config.yaml
model: "contrastive image-text model"
encoder_head_dim: 16
encoder_fused_qkv: true
encoder_parallel_block: false
encoder_inner_norm: false
encoder_positions: "rope"
text_encoder_qk_norm: true
text_encoder_positions: "sincos"
beta1: 0.95
batch_size: 128
Rows from block 4 of the image encoder of a small contrastive image-text model, named by matrix and row number. Rows with one number belong to one neuron. Each number is 128 + 32 x the weight over its row's rms, rounded and kept within 0 to 255. All counts start at 0. Numbers have three digits each.
After each neuron's rows are labels from the 100 images, of 14976, where the neuron reaches its largest size: "strongest on" is what is common among them. Only what is clearly more common there than usual is listed. The data: simulated fluorescence microscopy of cells. In brackets: how many of the 100.
# gate: MLP gate (encoder.blocks.4.mlp.gate.weight, 640x160), inputs 0-79
# fc1: MLP up (encoder.blocks.4.mlp.fc1.weight, 640x160), inputs 0-79
# fc2: MLP down (encoder.blocks.4.mlp.fc2.weight, 160x640, transposed), outputs 0-79

gate.84:136128128021121128167196109146136049105147137159148099125169128116116166128099107128128120114111132128164112098147137124112147107089128130139102110137140088162119070186131128145119169128158096115160106150091201128076097126128114147125071143
fc1.84:052130138161090084151085134116102119126162102124155131078128116114113135113168103157128128108128164105093125128121146169157089109145140116121128233167151147099131124070101101074145133164131121147091128128153083085105153122200129191193154190
fc2.84:128124171128089137091156119150127180128157143128130128137128091074136127066106088100065127128044097128131134087128133131112183086167132069149098170160136120107150107129152179030128144140117134105144165115129088069159129139148128126128107128
strongest on: red stain (97); ring around the nucleus (78)

gate.187:159088150138086138130088168088125160146119101175129159137141127080124119131149119089099084142121190153153124202122090149148161099167152096130125147124099102124128108084093205105082138121172079087117140142127126080136068139168196144113141127
fc1.187:168104167149097146126088162093128151142114119187129144138139130081121128130139126096096089124106166174142127205132087147165171093178138103129131160122100084121135087097088214078081150128178088097116140145120123111137088147182208154119146125
fc2.187:136118208154119173163124190130180133108106105159181134088175130143122110102128108121081096111126181128168157128120124176067107067146137113069106183111075104132124114097092163095127102113139062099134171087128176128129146119179112125127107166
strongest on: red stain (100); ring around the nucleus (61); few cells (58); cells: one or two (58)

gate.173:113158169143087187111128164128203106097116119141141140127068090244149128129112128109107126129090157126112180092128144051074147145097070128108128064130120127128128115114147094103128128128128128212136128138125128173128132145126128092152096167
fc1.173:217197101126152091129147110111116163201126129157128113124127127059128114145142139129133128161118144150128128033128104127127143081167128128160117194218144134137117142117201149128113147129136128147082110128138117161096026170140129141105115106
fc2.173:128231128094145144159180128141128128132039128128118128128128128128122128127125128087089144131120128128152094125102196129128190123128120120128080128128075128123123068195184154120118114127128128122056091122095127132128128145126131108054128183
strongest on: green stain (100); ring around the nucleus (47)

gate.618:167126081088055114173114080092077134131113200157122130129138038141156162129124130127144067128109143104176075073083117132102208115147128178166112122134107108088106124222168159145101157154133077130086085131098086115081111147147170115131122094
fc1.618:142133127128057151143092123142139188112136185120103110107059105132170161135071159130127078137116121158109106172037141035061188133134135124127112162130135091130132146152137158117110125149185063165072117138093053097127096117094183135144126122
fc2.618:150143172117159169134160161126142147104128127160167088098184128152038142109141082124112110104190155117067119163214124121134104132131164071107080160091137121146145135078050140124157119107139156080118107082113105128154127158196139117174132115
strongest on: yellow stain (100); ring around the nucleus (91)

gate.276:124168125096127128109146141135150101096152207108114077133085116197110230129073151098065128118109079150182099128128128070121167128089131120128083179094133074167136128202189142113170130140145099164128098156128128118123095091102138079123128128
fc1.276:120052158108128174102112085128165178135127145075125128128105205097128152114118070119133160128044175122113128128141103093128195100125128096091124075071146104141097128102156153133115135141084128121148129107101129128176102107129128125161148106
fc2.276:131128080128122143053141114091131148128130128105081128128128128143112186095085155138128194206167125143176121115103128142112128132123127164117131107128139125137124178123100123135128128164116164181125068232146073127134090116128141097128155108
strongest on: green stain (100); ring around the nucleus (90)

gate.383:111129134150050138170157137128135138072197141145153148047135108129130142090136079105096079169154178099119159155128130154095122075147098113109096216145100079131127122113081131083112125117128087129092119110083161128117087173121164169128112143
fc1.383:102108138160034137169168127126133160060186132164140144052148112126136146103146073098086083161151190119119158149141122147107114092168102119124096195138116076118126118111077128084091122128143073094105119089109132132107099187118149176132119149
fc2.383:169136191132085199102076162106141169134151107170155153084130157111105116118112092099116064165139171103116151159107121115081163075108193122103102167143080071122107161109060154074134135127161125074110122088100129105167083159174153106128097099
strongest on: red stain (100); ring around the nucleus (87)

gate.110:119115150151091123188143127107124172089168129177185145067165131115141124133146081105106064139156163132111138162158097175128109115157077124119108168164070086122111127105072128105086142121138112089084112086088155148103097190131164169098091127
fc1.110:129117133144098126178149127126127178097179140173167152057183127102137136147135090110125064142181163126116150164146102157126105117163094126129100185136069083114100108100072154105098140114154112107091113075074149149109081194133147165107097133
fc2.110:147103243134075178141100160119160147094128059151163131076126151126119089101132095108091059128120172114132149145090122154108147042129176087090092172127093082130128110119071138034136085123134084086128161110141140129150117149175156132138126144
strongest on: red stain (95); ring around the nucleus (85)

gate.631:128128128102107163180149128208128118133134157148134154076145128160140134070147107073104122093161169082134144113128169145088128082118112130112076137114142130128139063128105129098134128111141044129130151100084129128128128175092137203124128192
fc1.631:138087078089208100072102085096102096126125116111114094221086121120116116129173141177164134136144112126144092137139116089161123193136127157152219034103120128098106128162175121212112172147126174115128107141141121126143149049132101078110150126
fc2.631:070098100104139022145160084143139108101145113066096129139109133170146151137159135136130194127146126126115122109156141128139126221096085171159198097128147167146138127101148065161123098131127147197152117132120123124076182129081109148151174073
strongest on: green stain (67)

gate.149:120122156147134121135119111096103163156129078124174157100191159100086082143172123154122132186179130088091126183175088126162092130135178162152132196132077156100122126076061124124139102148123178075138171115152128165128134128129099132151133119
fc1.149:114142167149131104185127135126137179154128070125148146074195182109096107091166092130110121165139140093090172141186109163146064127130188131117105169125104142102135118100076100088161091111129132102144194097140135133121148144133067131174125144
fc2.149:073158100165113062116164145166133138165135135106103135132075190104164126168121133131137119141098155199123175133150096130133148109135089118178189132178138133149127116153157123100103067111108139117166178131128125127159127130069089123127127158
strongest on: few cells (85); cells: one or two (85); red stain (70)

gate.456:175126187128134129122080128113136076162095070109128149158084170134106076127138160129076129142100166160146133156145100133173148091092182085063137142143140171138131110087108085082106105103162071116159153184139127100136114129137184125151155118
fc1.456:108124069129120128141150118137128171087170187137124089103177086124141170140129083105172132106146090088095142116123176125068127159163085181177120128117116118126123171182142184185161148161090179141085086071118128147128130138110086125088106147
fc2.456:213136097138128109082090071084100108112176131147128181128087118128122134150149134172140124180153105096061075128127126116176181165111153131167163129161122117127100179126128090128116165155081133128114043165078109149112072163128163150128140077
strongest on: green stain (98); dim (54); fragmented nuclei (37)

gate.60:163117082118129195100111145105129120106162160138074109134136071119122181143107093100129124140142126129168119155060131081108187121101170108184124169106158080160103155161129185170143163158171126154065078125082087117160055170160132104111114124
fc1.60:069189168141139084185129129155131170130122122126202126138130160131139089128148142145137154097130130146100168088181125139140076148137055122105134069166094177069134114129129078121116075084136143090165148103147195123112203060114098143161114141
fc2.60:149120133088153061131119106153085112158086154102113085195133106074108126103141114149142168031137060112118104122127179151146135113137120143176139089111120196118140123113176101100108153153102133131173131153157150140053187076123127137141122156
strongest on: ring around the nucleus (92); yellow stain (69); few cells (55); cells: one or two (55)

gate.554:115161158067140103128113137130124086128134151111112146110117139136088167113128128112128115155137140133119154100128128125165122137091243101115115128128153160128128128174118063118128121128182086145167163192134099095141095128135116114149134133
fc1.554:156121084129131163125142128128128118128119104155122120163133092128209082135112116132128133094115134126187116154110147114054131128129048168145128099109128092161144158117181143167124139128063156153101106106126154166130162142108128129118094154
fc2.554:188133149127193143150130087081103108100113096122159128128179123128051102104184094160112166123188111063064111142155198157117112128125128142100104132125130164123129133070121092129186154145115135128104041088129139122093135147187115110130150126
strongest on: few cells (63); cells: one or two (63); green stain (55)

gate.171:151097098118080150111156136090091121089159156137114132128123123116130138139116089111129108222109173109189117151078147074068139078151123156138138140093146068166099176160134148132123148150158075128133091106085107100135083175112157118116075152
fc1.171:214068130116064142082111127106122163121128169152074106113050091148189175149100128133133072105133140112128076151077185143094162109161110142126093202127131061128122132116103201129109146146130111146073099158112090150128091179164207128085115124
fc2.171:141119149154082186150122148105137159127153131202172154083128095176117104125173076115098079130161133073149159130155130140125125094137134113103067195087152104132146123065052153102164121148128127126046068073147115097132124217137137091119140121
strongest on: yellow stain (100); ring around the nucleus (88)

gate.33:147125115056155126164167132128099066065128152121130113122145130145079169122117176140111131101149007104151127102126128145146169123147122141122113135125130126138122174144183136134144128147137084185173086133118164107121101116122155107096129116
fc1.33:141170116062102139128128107130151151088138112128103122052128093128059161106122150128095170126128020104088101194099101128120128128126181125145104171128116130128108128075147088128132121128115104084071131178128100140143137131153103135160151107
fc2.33:082162128138117142100155228182182199092128128132128128112166143108129143059078088114123143084107140154133174132114150107140132128117178107132105076072132128086194104166163136126137155117165126091135142097166128085150130098149099124185128153
strongest on: few cells (62); cells: one or two (62); yellow stain (49); ring around the nucleus (48)

gate.285:164092103152107134103046079076088150135121113167123144136129079094122101151159122154163105162127136072165114160095108105119154119155139172173177135130115105082086133104131170169111171183128157093111116096123072114181117127168173127127182100
fc1.285:085175157132143106167173164167148128117161110103124136084170173111095144089127087130090141130137149122061185117175137156155064129110200084105082162139113146156150095075086082064165067091126126113165160146130159152113136175115101149143115151
fc2.285:066194115140133097173186136145129126128144130104136126116086151134172146178094179139135131128088078147110184122130115127075141173123102121168131140165148138132177143167176097127152076115127163111106143127121118156140107119055047129153095156
strongest on: ring around the nucleus (95); yellow stain (62)

gate.444:128143160169124117158129127105123166153132085130138161071181189106105088126191087134119129175156149093087155140201079148143075153131171146131129162131115147110119128082057104083130117128128177092140178115147139160127131140110085129162125125
fc1.444:136170158161120114153113134116134183157139073120143178067188174118093091125175107128105126161157129093066156148190108177143081149125170140126131159149095151107115125072052105064153109131150155106140173114157130134128136128123089139169150135
fc2.444:050146118175096077136142134172139128173149128104125126126070163107162116162114143129135131145097151181156191141117069126124141118121126117188210130150135141135131102142127113094104080117115136130180214139128122139129138115057092129145140164
strongest on: few cells (80); cells: one or two (80); red stain (68)

gate.55:110140145144179093158128138182172156151125092128128183072163149176165113128101074146116143109128130116078165059152182165086128121069120123127098129093128182142149077128116103106157121106096127131127128075177168147095162152084061152175121147
fc1.55:159128128110130213128101112106110106123144171168047111173095116066099128105128159138141138158111107161146064185079105089147154132151185195154131104138134088129117118146141207129109178143155169082113083127128091126161128111144201116113183128
fc2.55:125124075143137077132145116128128046108130165055123096140065123130144168130176153128126131120147126121137158098145121118125225186094085149062162126147143185140178161125147100140123115128093133124134102105109123137110145133089107111150121056
strongest on: dim (94); green stain (74); membrane rim (40)

gate.569:127128160099122165153166181142169107119150145128148111076114151153129140065125128110103124110184129158102133090151127128082108132100128116090108156110124126158136126128100088097128083061153068079146134128087192097126131169116098155126126159
fc1.569:102128108154137091153143116124108080099152150154199155123186128086138083150147104184171128166123144121135152076130151135180083163156120150128134149165163129126090173129143056128092128128029138104128111078106129201117074128097132155117050150
fc2.569:129109135143128145054114096091111126125133075075109097119115123109100104083184093221094155188160142107120158154098167162129192147127128118180158140146158128145126129066124073080163112147126153150110096143066093123146113181118095128148128139
strongest on: yellow stain (84); ring around the nucleus (40)

gate.346:112093089167180115081089097080102083177134141128169161141150151078155080154181122183183131130140160090143096139138082132169128149145097169142162084188109136098089178121122080165095174163073193056170089122113126123132133147129098144081168056
fc1.346:153172156089088157157163155179175156110125117125105086111105125167125184104062119080074119119111114167113162104118163125072124106096162087131105165069160109161177095161139167095156080098177095206093180139127126131151139110135131094165087172
fc2.346:094200068091173109162201126154160111107138140114128082117125144184146185134092159135173164134117061132117120092153115098094122210101131128176107131138145117143091208148130073200123151084140170104101091144121126144142120118170080100123093065
strongest on: magenta stain (100); ring around the nucleus (96)

gate.272:128176128112127128182162128133129157061145120095160128059156128148120128149088105117074128132201128128101174092153128128093128097098127096092076178081129142162128125065060115108145094125115078138136147107106146209080094200102104166154088128
fc1.272:186063072088116170091112098075096105147122167152115093162130099137082165162117132168150085199117123130149069134091106089152185116130151152195151158122133097161048145110134131140120163194184116118074079176106109128143054147160155142111128096
fc2.272:142086124133133136160189128178127074129158079122173109063132105073082124113155075156109129135167108122068187093187131196103122158096098121132105172162150147174122144113131090069137091143095165121123138084092151182087074155072128130125155049
strongest on: few cells (85); cells: one or two (85); red stain (63)

gate.296:123137140199171101133132129146128191117157127080181163116130101109130101126154110138109158092180113083081164127149153125123063136094126139099097131125118147130130128098103116137197098129057123167139130098149141158127195153117055157167087141
fc1.296:105143155200155098143128138176127161127110086099162133125169153159128109085127101101109170067159115093106129058128152174128064127122103133078102127095124169125151103123151090128163088090068076127165145110189153171096196131096086130158112161
fc2.296:166107157136066170097022147106142144133128097156150162120177137127159126120133146108137096063075150167131080189121098105172100083129148135082111124143092133115147118133072119110128141143160116078218157168181167108149153128216175150142124189
strongest on: few cells (87); cells: one or two (87); magenta stain (53)

gate.21:168093102138049163129139109114117157075202159133121122074122041130128149106111112122092083148155145119120119162078128109108140107137124095131116197110149053155126139133106178124111148130171117147083090104070087142129050186140160162116116134
fc1.21:073182161095202097141143136162145109144081113099147114181124191129109139129114137123136180082117097153112148071152143116138117161095143123114124075123125215105164128143158089116162084096103131123169159158176185100121205069118059099139127126
fc2.21:097124080108179063120142099141093103176104112084123109177157117133113142128115146149157204110128070135132091122177126156203084125141092136178176067129119210115126105127192095181130163154121157154181111131144153133114162107123134155135129173
strongest on: yellow stain (100); ring around the nucleus (89)

gate.134:188138107128071168112152131121142134114135101130094168078132097148071110118117156143114110150148135106121070142121157096093136062122160132140119204099157108174098095092126151149132128141126103152036150126098063154137131142185145130128112171
fc1.134:072139182167166098129146130140144122107115147119153118170119184137174135139124098131123147102122127135129189119140097128123101206115121124095123056176131162082158166188135090107127123095119121079210127132134156091146128072072068134125136109
fc2.134:122114095125170050097099094128107073139127128099076126186072081083080127130152127173200187116108063134100093114119167147217151128128133104134172082130156209126128126127157117145148127130097126177148077156103110130079148120166163129167171102
strongest on: ring around the nucleus (94); yellow stain (51); green stain (49)

gate.127:092088131124123128123135128140166078119128141128127114135125140211173168110132132128122151085157100133139165113128193108107172108080120139103126118110090072097100128213124068128204128128126093187171060131089120098132197106048106128140116159
fc1.127:157125154142151121128124165097128133128145173128255149125151108151149128128191108087175117128186102115114217142131096119128185128100093159141166115155023075128100163131132169130128153139128128103128093048113139128114103136143133165120161117
fc2.127:093057159088121128136151076099117083095189061139114112076128152128134069107119133124149128175146143123132138128169075165128172135146173128139128148128135054128151072133077128128115120147122096128147206187128178145139167128128115137149128123
strongest on: yellow stain (100); ring around the nucleus (95)

gate.225:094154137128199114171154128128123128127128125111140167128142157140124155089124106124128168092165112113073164060189176167070077128108086128115098147113128128144136087149102128128173126113082122141142131059128138142117181128103065167118102174
fc1.225:180112128113059133100092101077112096168139154200105115149068102128106134132104152108174128128099133160200066194116109121107173115190185155139152128091154103083095128199128187128084157148173152126123070143091107111169076128150161131092144109
fc2.225:122192109128178090128179069131045054070197119104146128111079114153107089151143087162084147188146116115142176070138122128083180128102101144141146137128128174149122171095168108136134085128128159185128089142093118162097143170100128075116142095
strongest on: dim (94); green stain (66); membrane rim (50)

gate.274:162122132130085115117080116096089109154067141202174138186127098105101115150129169128177074149102135084174117086130104120119136133160128160135193106152092113072106139189195184161092148154148158096126128068079112079114109113131131111099145114
fc1.274:139099079150113106096073107097077127173091127177135147210123109096105065170130182142174101127101122102199081136130102122112126143155082163156180097131125111090086125163208169153101200172129127144150108106134102105127120123127154083120159128
fc2.274:201039099079122151118057131085157125136107122120090135151140124164082088145134110164110152145154147164118114176135141169150112093136129140106176127092134123122090141062094130134122133165114090164159117131151129138116169144116175113161174073
strongest on: yellow stain (72); ring around the nucleus (60); few cells (50); cells: one or two (50)

gate.189:116128138120128153128190154208153111166115072137113158081179156153144093060169103096091179106128153133089132128192128172093112106112125090078060140116196115145146113105128098128158110062130084128133141143099150128105128170166128151130128150
fc1.189:165123106081103106126077124055098128118146184127118104209070102122116148164090162172180116161127105126195131151094097081128162178128154138164169131119072128100126164176135151119128138190147155127118094161127087103128105112066142083107144088
fc2.189:128132128079195130127131102166128074121133128097144141128084228160138139152151129153106144137176130125145128120135151137113179208104084133131098097079177166207102147118157094157143087073078136156130152130128170138118169143124139114133149112
strongest on: green stain (94)

gate.57:089116148041055133140163137125147089112134142126130132092107153126115157096120123112147051078125146127128146060156152121129139111105147086069072151129058112116132150202138062073144122159142067120193131163062150138070101145085135183111128179
fc1.57:111128162158096089207175101128151137112144172161173124147140139119185070166109128130137051166125148146133141109169086136124128138179079127142119141128094050117088160128113109103098128102133182139128066073078158153083120120041092128105065124
fc2.57:150091129143128146142174128095109072128202127117145135091140189109077128128128115144099147135164176115128175162092134180134115128142086114119136158207113115174118166066039117074143128128128128079109094088093185141110087170109065171124153100
strongest on: red stain (90); ring around the nucleus (79)

gate.279:124105128152112117128102120117092074193093167109115123173081078088127178152139158128166135131087039164128115097068155150139176129159128128138137118149139128112129134145160141152119100172120148193080130143192103128147173079154135090091152175
fc1.279:126128131128156126128155175130141128084146125128177170118158188158101109094100114096080128107190166128155183138169068119128133101083118085084128139128090115144115102128076084081123092126128105101188128112091153099097103190125117162154120084
fc2.279:150197131079145103099142123182071122111125179120162120128102148080139132171153171158147140108153070098117079055128151144109220149120113110155150116152112188128090138166174139131113096139097148154111157104119130188128139097127156091094077156
strongest on: cyan stain (96); ring around the nucleus (88)

gate.439:086154175133134164227149136153131105078147149145209145088164189200126113148128106114111162116139133120128109116164124135073108114126071140060110163149152134103128107116135087128156083108071117117111191067131163166082155124073071179173070174
fc1.439:074149166202132071101145161156159195143140103077165157089128147113137084097162112088076146111169147121099162104155134128126129117111113104151112159114148141190173097106084129089128126123093128165184128124159150128131167175143128144133128121
fc2.439:171100133156125164072087180110115139179126128128106119130104127094099126113128163099151128131109156159175167166089116112129128086177155137130069151129131136142127092125119128113141131125151097072147191212153124021183150108213128112105146150
strongest on: dim (83); green stain (70); membrane rim (31)

gate.430:139195136136145091168172161162133145115108152115164138099116159176088128117077093118117140061141128120128156076147106115059113112093119117093121128077128147142137076164133115110170107089089128142159183133107170144127191121124108150115118161
fc1.430:082157132133242128128160122128117141091180082042139119090141133144123128133124128135134145136178128112026149097112183149153128114128133111127111188131153194159135127088143088114169104127075103147095166108141128144116118167086115115199129117
fc2.430:169141128139118147124128141098110139143090149167119117129133077163118167109112164130176087038104128161155092128065135093072100072140187128088080128148101050106130128117134168101041135128128141051143118120151139152128085114128184128139119142
strongest on: yellow stain (99); ring around the nucleus (33)

gate.235:108128149128181091138186123131179137158143115083129129154112186129169120110130110143128160135140110128128159070131128124123116110126128119115153109157131194159143093117128108128163099063108141196184137131144142171086165128107059152157074118
fc1.235:099127162136158085138163147128156120128157128064192124140146135123149099140128119138100192128139128111132156104128147150128114123065128125110135111150136130170128098126145098124175147127060128186162141128175144163075136162090103163171106124
fc2.235:151128162128088158115128159113166179138076146184135128147207150124088128109120153123168128138087163181148085155121071128131053068188151149137085176161085103100099128150103128123124147140128119066165155133167161077151091099190128160100128153
strongest on: dim (100); green stain (93); membrane rim (31)

gate.489:155111144138060167094066126114127136155076117165124143179109092127153066186131159115168083165053109099189048126092111116088131119141106167129141128139117105088119132161139176142094166173175107126079133113156052119149123087119139100118068118
fc1.489:124140117095161123140197155171133123104190132101112120074115151142097212075138099138096148110206159151080194109156151133159105153080135111099109127106122128159139140102124094107168090076098146134173115130105198150106120181168111150134144130
fc2.489:112150136140124128163143130144127122128110135152169132122054122132159138173097166092127108119037108109156129041129115144088142167153106121106108169161144110116141110209197140121137112096131129197117146137113100173114121093084110140116072147
strongest on: cyan stain (84); ring around the nucleus (83)

gate.354:122128138153141106173147159170111128123089189128181136101169176164108105100110091094092131081127128106128173109156150168078128089110104128054128141086139155128128110128128116085171128108128058144157161101098172130066122178076084168132121147
fc1.354:205075128162132159106037128128121123145062128115121128127097132170096115138132132133089171112095104128136110102090141080128148108084190165121127069095128155128082127128184128185174088104128054162116130128128128080138194069150081134140144119
fc2.354:067114145123057092228135129136136119103128143129098088174108127134168162140147184128118162165128138162096081128136146095129137136103121144130121083128135144105138139149129154125136132128111131179114193120139107130120124124050120109196128114
strongest on: green stain (53)

gate.494:135114183170093116158153145127127150095198143163173150078138153103167118143172074104120104136139169108131157156134108166125113100150116106100118187145077117111109103080036134087100105107126114112113128126090157141103113180167149180107098137
fc1.494:131135158135105119175154145110129145100166113173168146091160149075140111137162105112112089153133147117107128158196121185120121092167094104129112184159077098120096098091063128101087123098143089095083132117103167133075091182131181179126116146
fc2.494:149122205137099178131134167118170148149130082152163149069164159121101107100117066118098093151147197112159161121098108130129123054163161108089114194148067107128107127091064137062123110093133094058128149104139177087128119149158135125113112137
strongest on: red stain (95); ring around the nucleus (79)

gate.355:148115115131095121030095132068128114165119131149076126198065127128143125144117130130129129158085156168194056147044128120132192163145129128134157119157154117107143146138128150116113166158134126127159104197126086111133099098123164113092114042
fc1.355:129099166112105135104105145103132086170112139131113154165078193126089114126127142140126122152121159148137107172119062118188156156123145126114158116153122159108151130081101134102094115113140095086209156179146128089132097144124168135128159085
fc2.355:159022216159069132182115165127145153113056135159164130105117101139144160128101128077104124087081149146160128122100128183063103099146139140045123138104125108121181122128116148051127115140164128158158162086165135126128128069104148134135126181
strongest on: few cells (88); cells: one or two (88); magenta stain (73); ring around the nucleus (33)

gate.103:116157103126103132204186168169153128108136125147099115123112105108157128128151086133126128101208110118128128077128175114164153114144146108125107077102121151152143109157072166042128119091169123128155172128091191093128097150100150179140129089
fc1.103:068184105128139101162177147191102132128170065090163144128171124130128134128141086155076154073181127115084145072123128128111070142075100104128050128142145144150131154092121084073159148097113114140168132106115184116068113160070075177140109119
fc2.103:126164137142127090128133124128079112150128149122164106128146144066082123096132128182159151086145162173119128141107126157144161091162109149134189100225048140060072079127117170129103187137100104043154156090152170112096112153180110163111133133
strongest on: red stain (69); ring around the nucleus (67); few cells (51); cells: one or two (51)

gate.326:127120112171157127109115128090090052133121121128129127146095128132128145192167177151162160146118085103154079111090133121122131147151142190132141116136157161116103151129180149183148149129070129155084144132134124208101177086120113117115146163
fc1.326:122125128140141099091109116119102066135090128128128132147113090129130144185134196133173170148127074096189062099109164132128132172140112171135135122132168182089122130126198121195146129129065140145106139142128106167130192065136128122119123131
fc2.326:137032127161128133222120128108147129078103137149090128129158128135121172130153130094128157134099146132129062237137121139157079127141127158127163128134128107110122108113078145137106163140136122082129144118128104151129142094124110150200197117
strongest on: cyan stain (94); ring around the nucleus (87)

gate.572:154125059128135169128119054131105088127154142140103069171098030122102174094109151128134144093071128165176177126097128089108149143157117128201129060123164128130143129146167179170128152118185128131128089146095140067158112106129152152125147094
fc1.572:147122173154134136122128182148193178128126107135168161112197159133178067142173108128111119168136150091085103115156102146118108147112144126126129201135059145126107091077094128142100086139121128128135175152151168142121165161138111136186111128
fc2.572:128141091087159099166149109128128102118142100091128128132100171130138128163108102131078136093168142078120150120185169126091189185128093114185128086127179163143103137124156115128152090093099150178066128107076128128128143132109112106154093198
strongest on: yellow stain (100); ring around the nucleus (92)

gate.328:075126088159169071128107081108082100145169155103156149142128147096154097168167094181172157157155130094127120124138100115157133185144098174170197099174096163106094193101107072137110155155048198070199087123127132128101132174137092151113140096
fc1.328:162141183105102171136138180143173149098088103139116101110128128163105154110087159076081096105097123187140141118124153124108122055106170073095097169073167112154169069143143194105144090087184065180087179129123124114146128079133171096151119164
fc2.328:109205077110180105140195150135147128100158153103095073129137157170167170122070156131177135129129087130111124109133132086107156217097124124166121116138131124146087192163135077215118143066146160102126086147110124107148122103181090083112121046
strongest on: magenta stain (100); ring around the nucleus (97)

gate.537:094150167100128128199190126159134150071179128074128141067132128128142104131132128112114128077187121121130154108158138161079097114093126073086098151104128153128114128154100093098162087093104076173136112122124142165067128147096102167159063137
fc1.537:026118123160146111190194135128128215128142124122150128106188168128134136136122089128094128128116143128113153070178156155142093095128118103042128100106100154128145153128093074117158128128121128157128128110133173148098149128128123163192128183
fc2.537:140134202125110154124112156163128138112118164137128144108168143128084128145145128082135114144133134128128135128102152128129132128093163095089060153101149071139148151098075138077164129117141102109156162128212182088128137131238165128106095061
strongest on: dim (66); green stain (61); membrane rim (45)

gate.471:131128110070151134128128109128112059173128138128134090128085122141097192083072123112129128128122122159111128114065111066097194129122183128156121131128127083136128132209186108131128128127123128115133123210128145070175106086125128128128164097
fc1.471:105124128148147129060073180144186200125128072108128128156128163101195132139126128083076161101124167170158128128128191122128113131071111123128128092096159168128128115166134128116123130134066121193134214070161105084128148128094099128200098165
fc2.471:185138150149135105107152066079101100139169107122128155128128132128105124128144128129128109168134172104124116156086128128123136148110131178089068128179157122147137134142083069064142164155128160107127084138128116140134113135179128132094128024
strongest on: green stain (98); ring around the nucleus (93)

gate.492:081206153131128127184154147150158111128128063147128129124115189182153098129110122131128116061061128128064128109171112139082056109124162097115115130088165102160141124136140108128156089101128070104173152168130138172109128128108106121168128138
fc1.492:106159215128168145150151159135130148090155127060128154095157128149126108119120123124090204127123129109158128128102164177100109132094069051114096153115159128173152111121137112128181072128146118213128153102178159140073139117052123128152116221
fc2.492:101093171164113180128112213135161160144165154140109180137204123102137167089129096094096107076102173150138128186131128128094108066159113177082041127093062128106180105135107161109115123153143128137128147119144094111158108128174128183119108128
strongest on: green stain (95); ring around the nucleus (35)

gate.574:105121135168055137183172150130133144056192128173149143053169110117145119107137097083102079146133182099147147142147128166107102070135091110090082177142082081125120114119084128079107131123142081124095127109099145122099095184107150167127102148
fc1.574:148145119110198116069080112132121111194051121099103110199107150129117128157123165163158189128120090152128088099110131083139145189117157149161168066106152174122126134141157132162152131129093161142158163163149102128159178083167108081125144089
fc2.574:093126072104149081173157056174115084120138162071084122182117088135138129146133165158128169093115098159121121086171150127163112186128086132151181067111203195132148112148195119154130119127113139195156130150110124165092169090065112157131151147
strongest on: red stain (100); ring around the nucleus (88)

gate.393:225140060112131146125145094071126125123135129130104109103140098152101137142126145164123135148152146121098116128126191119116162138139151142165111163098153086214078144149132149159149161153102150142068095083091100156119112190188132125090119103
fc1.393:089133186173124069111134132154123137154146100132140135146121139151163084160117114139121150091073126175145121133130051153147147124143129129071129074187133160092134202116137088121123118057133107068203143182170164073103132074112128130129125132
fc2.393:053125122112137068098095102154109122105140124127107081234104082099090061131129125209190154096106101109100083115129136104150127105128154118119195047137115163092107155086131126147139157122106138130158047153124117130121155130093129179183144115
strongest on: yellow stain (99); ring around the nucleus (92)

gate.107:138116129146072128092106094096080142178119118149153121180097070095133127170127133167147128138116076074135099123109113088108125151164134136148150125126131133098129147129169212144134134185122156139102153105192086137161144048145126125137138129
fc1.107:097144122101136136179133141138148135085135093109137137062163189174168097099128098116115128135164172135110198134135113127127121077076111098097099126114143154152128109099056074096139093122130091099147128123128183094123128190093128132136108112
fc2.107:099148144109108118113146118175095161141132144133180104128069128110148175138099184103126107071086077103157128088124083131077155176130095125158128132107111129127134121197175147102126098097129129133093140101110113163149103114098119126091078156
strongest on: cyan stain (90); ring around the nucleus (88)